Rows from block 3 of a small self-supervised audio encoder (BEST-RQ), named by matrix and row number. Each number is 128 + 32 x the weight over its row's rms, rounded and kept within 0 to 255. All counts start at 0. Numbers have three digits each.
Before each channel's rows are labels from the 100 clips, of 14976, where the channel reaches its highest value: "strongest on" is what is common among them. Only what is clearly more common there than usual is listed. The data: notes from a synthesiser with random patches.
# conv: width-5 conv, stride 2 (model.blocks.3.conv.weight, 128x128x5, each kernel summed), inputs 0-127

strongest on: pitch class: E; square; pitch class: A
conv.73:088120125096124109083161073150202118152150175156102158152156103087087111182084101097213120174068095136063123092170144066121155147126134099171143128107100147099168098145146169120127126139163116209170091153139126113153120157148161096136180149137181179151114093086115096116107170116170124160110120162132120152140101151142159116121114176162131169104147061083162095132105147113130140112197

strongest on: bass register; square; pitch class: C#
conv.55:162102106106129103122095147165130049113131120154108129108138112165104204117104157110207103133130137165129089151151125127232107139208102109142124154119135113092094109143137104153165144118154106171133126096128110164108156180147137103190167134072140099086129140150149188131120190140138151165124168146099083139104093125157134119152170210145151150088104163117103140180095110205123140103190

strongest on: pluck; drive
conv.112:133112109101101119112121147106139100104117099144129153072144130091168127083185147069105109074135151109090177107160119153128183097120054044106128092071072129181181157127129106116117135054140053160135121129151187128138130107145112082118147112137179097102129161088125126119099167208156119091134190119113095146166130139101081108076092089146088121147140135146140159152077086138153134103087

strongest on: pitch class: B; triangle; square
conv.66:126128142130126113119172146176141107115103078125122170066141190138139108108098128087105105150114188123137194151083127159074186122103136220111167119137145138158094137081094151105137145159156156166193234097138131120128109102125127181091114158146106153108098135109124148142126117117123119106113116076222074146118155142113118094111149079105093080123116076134097117083190139088140136137176

strongest on: bass register; detuned saws; pitch class: C
conv.50:196143126179114159190110114174153127051109088138109126137108082129071161184157121135141121164112155128113151082093151166151126154078084136177124087141138088108125110119188144131142086116139123115094067110063160104104124154131158123104160154216124140166116143091088087148129098143141106116136075099111174101171133070144120123137150118106090124183147113067100131110166124159126168143220

strongest on: bass register; inharmonic FM
conv.90:125107128108076127050106159106170169125097114088143141131128077159184111127152109150137142171149103112052110114113103151145133120137044102131099119135156166087164165110169107121162087149114112096086067216130119118085093084152090091193151176113144128151145170140100131159118123157158132116120171153123100122091079098132083109117151109180131098130118181128116198119086079144059149143168

strongest on: bass register; gate; oscillator: triangle
conv.20:094160153135090116114099106101159127107093112174062135179098101077151163118142156079114073110117113093170079110146148111173136161151097134109071131096125069114130112112132135090125190125106106125079140082145143146122154110107129116118142074100137100090051178142153138161066189143063173132137100114105147130141079128128046163121093104141130163135084088185085137121081088084172159103148

strongest on: triangle; pitch class: B
conv.52:127079108130177171133139155124092128091162174177085111155095154103164135157196165141129112096182125102122117094154121168139145114134103142119140120136119059144120119155204157155075118176106148154155130196049094123119143109149191095168123080158128102120103180132121147112095129066125116097100157117101136138138112131130143129136117186160102105109063107141156098128227201132159146186105

strongest on: drive; pluck; noise
conv.91:134101130088091105128155134187137075104125134140116132098177081109146098134164118148119112128085144177208112098087101144096133093149088160146111069081148160154173218126088116107106077094072107119116074089123139202139125162134168132154073116070155083101183131137156096152087116156104109157118145133176155120140094126112160169163187102176118139180147151112080127139137115168098102106097

strongest on: pitch class: B; triangle
conv.110:128144122192095089196137082117121160132167139198161082112173136152130141102072165121116129118123148106144162138105102182120113128112132144114168167137169161117058183180107134097105177169158120080106192193076144113149132100170110177126094149115147163132149113136125126077089094048144161135177065083135115086102160130138107099100079115090131122083159131178137113112136166119113180128110

strongest on: bass register; gate; oscillator: triangle
conv.77:136144181108072156129112097072092126193098174162114122147149100111076080101126128151149136104093113154115116101118112089171168108152077087076088114111091107120147105153046171116160110165098145142187115144171164115115120115112137092116144156035161147155134101207160142192089159107119154123125125143100099134148150089191103098151170069129079141134151160113072112128134115164098121094153

strongest on: bass register; oscillator: square
conv.23:103138146132142195160070134119136086110116157144105201118176090146130081122150093131201132125085101119122097123124110136148094131051142097167087115151136104099097137101116162136092104114174150163110125178159124131064097193117115085131154089115091133118152173210087125173116114154119139142113117190116107191153102184110116136094059195134093083128159108128137158078126116149098067125119